{"input": "log_mel", "spec_augment": false, "stem": "single", "expansion": 3, "loss": "cross_entropy"}
Rows from block 3, named by matrix and row number. Rows with one number belong to one channel. Each number is 128 + 24 x the weight over its row's rms, rounded and kept within 0 to 255. All counts start at 0. After the name is the row's rms in percent of the matrix's.
# convs0: expand pointwise conv (model.blocks.3.convs.0.weight, 384x128x1), inputs 64-127
# convs2: project pointwise conv (model.blocks.3.convs.2.weight, 192x384x1, transposed), outputs 96-191
convs0.166 103 [124 125 128 124 128 124 128 131 140 119 122 113 131 136 131 189 128 131 142 131 139 130 127 110 255 127 118 135 132 128 128 149 119 130 125 128 204 151 126 130 112 118 131 128 127 132 136 127 151 141 130 114 255 144 144 128 143 131  95 127 145 169 116 128]
convs0.174 201 [127 128 130 130 129 132 130 113 129 128 126 100 130 126  95 142 129 131 130 132 145 134 128 126 145 140 143 136  81 129 126 142 127 128 121 128 140 131 130 150  70  71  89 110 129 148   0 129 115 152 131 163 141 135 126 130 136 130 142 121 157 130 137 124]
convs0.175 275 [121 128 123 103 127 123 130 130 120 132 133 144 113 129 119 123 128 128 126 108 255  60 125 127 115 130 129 124 128 124 122 133 129 127 133 140 132 115 125 255 124 130 126 131 132 121 131 107 133 125 129 124 128 132 130 132 126 137 124 112 129 130 127 111]
convs0.178 052 [115 128 128 133 128 128 128 128 139 128 128 128 128 128 128 128 128 128 128 128 128 128 128 128 128 128 128 128 128 128 128 128 128 128 128 128 128 128 128 106 128 132 255 128 128 128 128 128 128 128 128 128 128 128 128 128 128 128 128 128 247 128 128 128]
convs0.179 023 [127 128 124 145 128 128 128 199 214 129 128 126 131 128 127 121 128 129 128 128 127 128 126 126 131 131 128 128 138 128 126 124 128 126 121 133 129 128 129 107 193 129 127 109 128 131 121 128  79 121 128 255 129 128  39 128 128 125 255 128 124 128 128 118]
convs0.184 185 [105 141 132 143 139 123 128 141 139 124 131 119  66 122 135 132 129 128 135 130 131 129 128  88 127 128 128 123 248 139 125 150 116 123 117 135 127 124 128  65 117 136 131 127 117 136 110 122 198  92 141  67 121 126 134 138 129 125 124 124 154 127 126 164]
convs0.188 045 [ 55 128 128 128 128 128 128  97 128 128 127 128 128 128 128 138 128 128 128 128 145 128 128 128 128 128 128 128 130 128 128 128 128 128 130 223 128 128 128 128   0 128 128 128 128 128 128 128 195 171 128 127 128 128 128 128 128 128 128 109 128 129 128 128]
convs0.189 021 [150 128 125 128 128 129 128 128 129 127 128 127 128 129 129 255 129 125 131 128 127 128 129 121 221 132 124 133 130 128 129 136 123 128 128 128 172 152 128 129 128 127 128 128 129 129 128 128 132 154 128 130 255 127 200 128 128 129 127 131 131 175 124 129]
convs0.197 013 [174 128 133 134 125 128 129 133 128 125 132 120 122 116 138 185 128 126 123 128 128 128 135 122 147 123 133 123 143 128 128 133 133 127 129 123 114 128 124 120 156 138  94 128 132 128 122 133 114 102 127 144 128 115 163 128 118 130 255 128 144 102 131 142]
convs0.201 037 [ 84 128 131 133 127 129 127 123 139 120 124 105 139 128  48 123 124 114 128 126 124 113 128 133 255 130 128 130 139 126 127 128 126 119 122 154 131 132 126 130  29 144 147 129 121 127 174 126 122 148 127 124 172 126 140 130 135 132 104 124 145 134 131 117]
convs0.206 088 [121 127 134  65 127 128 140 100 128 111 134 114 131 128 128 169 142 128 124 127 196 126 128 112 126 130 132 127 128 127 128 128 131 128 126 127 125 163 128 204 108 102 104 145 127 149  81 127 132 159 127 154 109 121 160 127 125 127 170 136 175 122 136 153]
convs0.208 303 [132 134 138 160 127 126 132 128 130 129 130 133  75  98 127 132 119 126 124 128 127 127 130  47  93 120 131 114 145 127 124 153 135 125 132 127 117 127 130  95 147 129 126 123 132 127 116 142 149  39 127  70 103 122 128 128 119 126 135 131 133 111 129 150]
convs0.213 132 [125 128 140  88 130 121 128 120 123 124 128 101 128 140 129 132 155 149 132 129 132 134 132 184 123 126 128 130  51 128 135 125 134 132 120 126 123 132 120 146   0 105 128 131 128 135 130 121 140 216 129 129 121 132 127 121 128 133 130 148 120 121 128  63]
convs0.216 178 [129 141 131 146 132 129 127 132 133 121 128 113 106 119 171 132 128 124 131 127 129 134 127 125 116 128 124 124 240 130 127 200 123 129 146 129 126 127 121 128 224 121 111 129 124 124 112 123 127 108 132 136 119 131 120 131 128 126 145 126 126 129 118 152]
convs0.220 258 [164 132 127 126 127 128 127 116 116 132 123 138 127 113 121 143 127 117 133 126 125 138 129  61 132 124 128 129 109 127 136 127 112 127 117 120 144 174 131 124 126 112 116 123 116 133 134 142 225 137 131   8 131 132 255 131 144 128 134 132 111 130 130 127]
convs0.221 123 [137 128 126 146 128 128 128  96 110 130 128 139 121 124 125 125 119 127 127 125 138 129 126 115 128 128 129 127 133 128 127 132 128 127 126 129 128 122 124 123 205 152 146 128 122 129 113 128 145 103 128 127 126 126 128 127 127 126 133 126 128 129 127 215]
convs0.229 201 [129 135 133 131 129 136 124 126 128 115 128 115 116 125 148 132 118 123 126 129 130 129 138 118 104 120 127 122 242 133 127 182 123 136 172 129 125 129 122 122 203 128 108 165 126  97 126 139 157 125 132 122 117 127 136 139 125 133 112 124 151 123 130 161]
convs0.230 026 [132 128 127 190 128 128 128 154 142 128 127 139 127 107 126 116 128 128 128 128 130 107 127  32 128 129 128 114 220 128 128 129 128 127 127 129 132 127 132 100 212 234 114 124 129 129  99 128 128   7 128 112 130 125 128 128 128 127 148 128 115 129 128 158]
convs0.235 016 [121 130 145 130 132 127 129 165 162 136 138  91 127 130 129 128 128 123 128 146 126 159 128 191 127 128 127 129 112 132 111 102 128 113 122 128  85  92 128 131  80  72 144  74 116 134 124 111  69 134 129 206 120 120  81 128 105  95 176 115 158  94 120  97]
convs0.237 166 [139 111 123 117 108 130 125 124 103  93 114 113 128 115 203 153 150 132 117 109 116 142 128 129 132 137 133 119 195 105 132 135 125 132 113 106 139 141 100 138 253  95  97 149 123 125 103 134 144 135 114 132 130 143 150 128 133 114 165 133  82 129 148 177]
convs2.166 110 [133 105 219 137  71 149 129 126 121 122 116 126 128 171 128 103 109 128 127 119 128 137 127 104 128 128 160 130 111 130 128 129 123 110 128 107 126 129 141 123  61 134 108 132 133 122 129 131 131 127 128 118 128 130 134 128 124 128  57 124 128 129 132 127 126 153 128 128 117 102 132 130 120 127 129 128 118  30 117 129 125 128 151 119 128 128 147 110 126 128 128 138 131 128 128 136]
convs2.174 127 [129  85 204 118  60 183 126 110 135 129 128 137 157 104 129 129 180 107 147 145 127 140  97 124 132 120 136 128 171 124  69 129 132 125 127 122 117 139 131 138 108 144 124  66 106 138 120 126 119 137 158 132 129 128 127 120 129 128  75 143 127 118 128 124 133  80 143 135 118 113 128 116 112 127 141 122 151  88 153 128 132 126  77 128 134 167 129 139 129 134 115 129 132 125 129 127]
convs2.175 108 [141  24 143 137 116 239 122 129 144 132 120 142 136 137 137 123 134 128 141 122 128 164 110 110 128 116 148 114 128 149 116 157 121 120 138 116 129 137 135 148  86 127 100 121 108 144 107 129 109 150 135 119 145 115 109 113 118 133 118 115 117 122 139 126 140 116 135 147 118 106 117 146  31 133 137 122 128 113 125 120 148 111 128 142 151 151 140 123 129 159 108 129 140 131 146 107]
convs2.178 007 [161 114 135 164 255 141 128 146 154 110 108 130 129 120 128 129 143 130 134 135 128 137 126 125 129 125 132 126 113 132 128 158 113 132 133 125 134 129 128 180 128 136 163 129 114 140 129 128 129 133 128 130 128 126 123 128 126 128  94  95 120 127 130  74 127 114 127 128 211 125 130 130  83 128 129 128 129  95  77 128 145 129 141 163 197 130 158 129 156 127 125 129 144 129 128 110]
convs2.179 006 [131 131 151 122 106 125 129 126 129   0 131 128 128 105 128 109 140 121 125 129 128 124 128 108 129 130 148 130 131 129 129 126 131 134 125 116 115 128 135 130 127 153 124 128 131 124 128 128 131 127 128 134 126 130 130 128 132 128 105 136 134 127 126 122 126 167 130 125 137 110 132 127 106 128 128 128 129 111 132 129 125 133 124 125 130 128 123 129 141 124 129 139 123 126 127 133]
convs2.184 200 [120 138 122 114 141 118 136 123  44 127 136 115 128 130 126 126 127 128  79 127 129  67 140 126 128 147 129 156 131 117 130 118 137 128 104 128 128 129 128  68 153 126 128 129 207  47 181 137 180 105 131 126 111 154 152 140 128 126 140 126 130 123 127 131  93 126 136 111 143 128 135 127 133 110 130 128 129 142 134 144  81 155 125  43 125 127 105 131 128 104 143 130 102 118  98 153]
convs2.188 009 [128 128 128 128 128 128 128 128 127 131 128 128 128 128 128 169 128 128 127 128 128 128 128 183 128 128 127 128 128 128 128 128 128 181 128 159 127 128 128 127 128 128 248 128 129 127 128 128 128 128 128 128 128 128 128 128 130 128 128 128 128 128 128 128 128 128 128 128 128 128 128 128 128 127 128 128 128 128 128 128 128 128 128 127 128 128 128 128 128 128 128 128 128 128 128 128]
convs2.189 021 [126  86 156 119 103 164 128 126 110  80 128 127 128 129 128  74 128 123 119 127 128 117 127  59 128 129 186 130 133 128 126 126 129  87 124  68 123 129 153 108   0 142 104 128 148 110 127 128 136 126 132 128 128 131 132 128 129 128 121 132 136 128 128 128 125 129 130 128 127  91 131 127 105 127 129 128 128  86 130 128 123 128 124 103 128 130 126 128 128 128 127 147 118 127 128 143]
convs2.197 008 [126 130 129 126 127 126 128 127 126 140 128 128 128 131 128 119 128 128 128 128 128 126 128 114 128 128 134 128 129 128 127 127 128 131 128 112 127 128 130 126 128 129 126 127 129 126 128 128 128 128 128 128 128 128 128 128 128 128 128 129 128 128 128 129 128 127 128 128 129 125 128 128 128 128 128 128 128 129 128 128 127 128 127 126 127 128 127 128 128 128 128 130 127 128 128 128]
convs2.201 012 [130 138 121 135 128 122 122 128 128 161 127 114 117 110 130 105 110 132 137  85 127 139 143  85 127 142 141 132 107 126 134 135 125 155 130  97 134 118 118 132 143 130 162 140 120 135 151 128 123 105 125 123 129 130 142 139 121 128 131 130 148 126 129 128 131 158 125 128 207 137 141 152 125 133 113 130 121 130 128 124 132 132 164 127 133  91 129 124 159 124 133 126 140 129 127 157]
convs2.206 025 [131  97 140 128 111 155 128 128 124 134 127 123 127 135 128  53 127 130 126 128 128 131 129   0 128 131 181 131 123 130 133 128 129 113 126   0 126 127 142 128  83 169 118 137 130 125 129 131 130 125 128 133 127 132 132 128 129 134 122 128 130 132 130 125 124 125 129 128 129 107 131 126 116 123 127 128 125 119 127 130 127 129 135 120 132 127 128 124 130 128 128 134 128 126 128 137]
convs2.208 448 [129 138 121 130 127 122 127 123 132 128 124 167 152 122 128 130 126 125 166 142  67 132  87 130 130  83 126 117 130 127 105 134 124 131 131 129 113 164 127 132 157 120 133 111 103 143 123  87 110 179 126 127 163 116  93 106 128  83 129 130 130 111 112 158 149 132 122 173  55 131 128 112 129 179 182  92 130 138 124  75 134  91 127 133 121 163 134 126  48 152  86 127 128 131 144 129]
convs2.213 106 [110 220 128 109 125  32 130 121  89  89 139 132 128 108 129 160  94 121 115 115 128 106 102 163 133 131 103 127 156 132  66 106 135 123 125 162 120 125 107  93 151 142 128  63 168 109 131 128 131 128 134 126 128 127 132 132 127 128 129 148 136 125 131 142 126 151 134 123 124 155 128 137 244 125 128 133 142 136 145 129 110 130  99 111  90 154 121 134 120 113 129 111  92 125 128 134]
convs2.216 122 [135 128 115 154 255 127 128 139 134 127 115 130 125 124 127 158 127 197 129 120 126 132 128 157 121 128 103 115 117 127 135 131 113 129 145 153 203 129 102 136 128  77 161 133 129 130 129 127 126 129 116  73 131 115 123 130  84 121 132 126 120 130 127 123 130 136 117 130 137 154 117 129 132 132 130 127 122 135 115 124 130 125 137 136 134 129 202 125 133 133 131 100 163 144 133 120]
convs2.220 338 [140 130 127 142 136 126 127 131 130 100 125 128 123 135 129 227 118 140 130 126 128 135 128 241 120 128  26 123  98 131 130 135 125 128 134 245 130 120  75 138 129 129 143 131 125 132 131 128 124 127 119 128 130 123 129 127 129 132 129 123 122 131 130 126 131 131 126 131 128 173 121 130 129 126 120 128  93 129 125 129 132 126 163 136 128 124 128 103 128 134 128  60 146 131 131 120]
convs2.221 074 [100 161 142 111 114 110 129 109 121 132 136 153 133 116 128 136 100 121 157 116 116 126  83 141 142  93 114 132 159 131  75 121 141 169 120 133 130 140 115 113 175 108 174  77  99 145 120 128 107 167 137 111 137 132  98 125 118 124 127 170 149 118 145 179 142 173 137 143  59 156 138 134 127 134 137 122 142 128 138 117 121 104  96 121  87 152 129 132  78 133 106 134 112 117 130 147]
convs2.229 157 [127 134 124 118 182 122 130 126 109  82 137 125 127 125 126 139 137 134  75 130 135  92 131 137 130 163 124 134 138  77 126 118 139 127 119 136 168 127 122 117 132  60 127 122 194  71 171 134 178 105 133  85 115 130 159 143 128 129 133 127 125 124 126 119  93 118 138  98 167 129 131 124 129  96 113 138 134 136 132 155 100 161 116 104 132 130 127 138 151  98 135 127 114 120 110 131]
convs2.230 014 [ 52 128 127  79 104 127 128  81 128 125 146 129 128 106 128 126 128 128 128 128 128 104 126 126 131 127 130 128 179 128 126 108 137 126 126 125 128 128 129 113 132 134 129 125 128 128 128 128 128 128 149 126 128 128 126 128 127 128 147 154 129 128 128 167 128 169 149 128  62 126 128 128 141 128 128 128 135 170 181 128 128 129  76 128  89 129 109 135 117 128 128 129  99 126 128 129]
convs2.235 006 [108 101 124 113 125 155 128 126 127 125 129 132 130 128 129  82 133 126 129 136 128 120 126  80 128  97 150 128 164 128 130 127 128 106 128  96 157 131 131 127 126  81 106 131 127 128 118 128 128 154 129 106 128 128 113 126  98 128 133 129 128 127 129 153 128 112 128 128 101 126 128 126 101 129 132 128 141 141 130 127 128 128  85 126 100 136 127 128 119 128 127 133 101 128 128 129]
convs2.237 120 [145 129  99 197 173 127 128 129 129 129  99 140 130 112 129 126 127 130 128 131 132 186 118 128 100 125 128 115 109 128 119 130 111 120 158 128 132 131 130 143 130 126 119 124 128 128 116 125 126 138 127 113 128 115 115 126 114 128 134 116  94 129 130 125 133 130 126 127 133 122 110 129 129 140 128 129 128 138 102 119 130 128 131 137 130 132 219 128 135 129 128  95 184 145 129  87]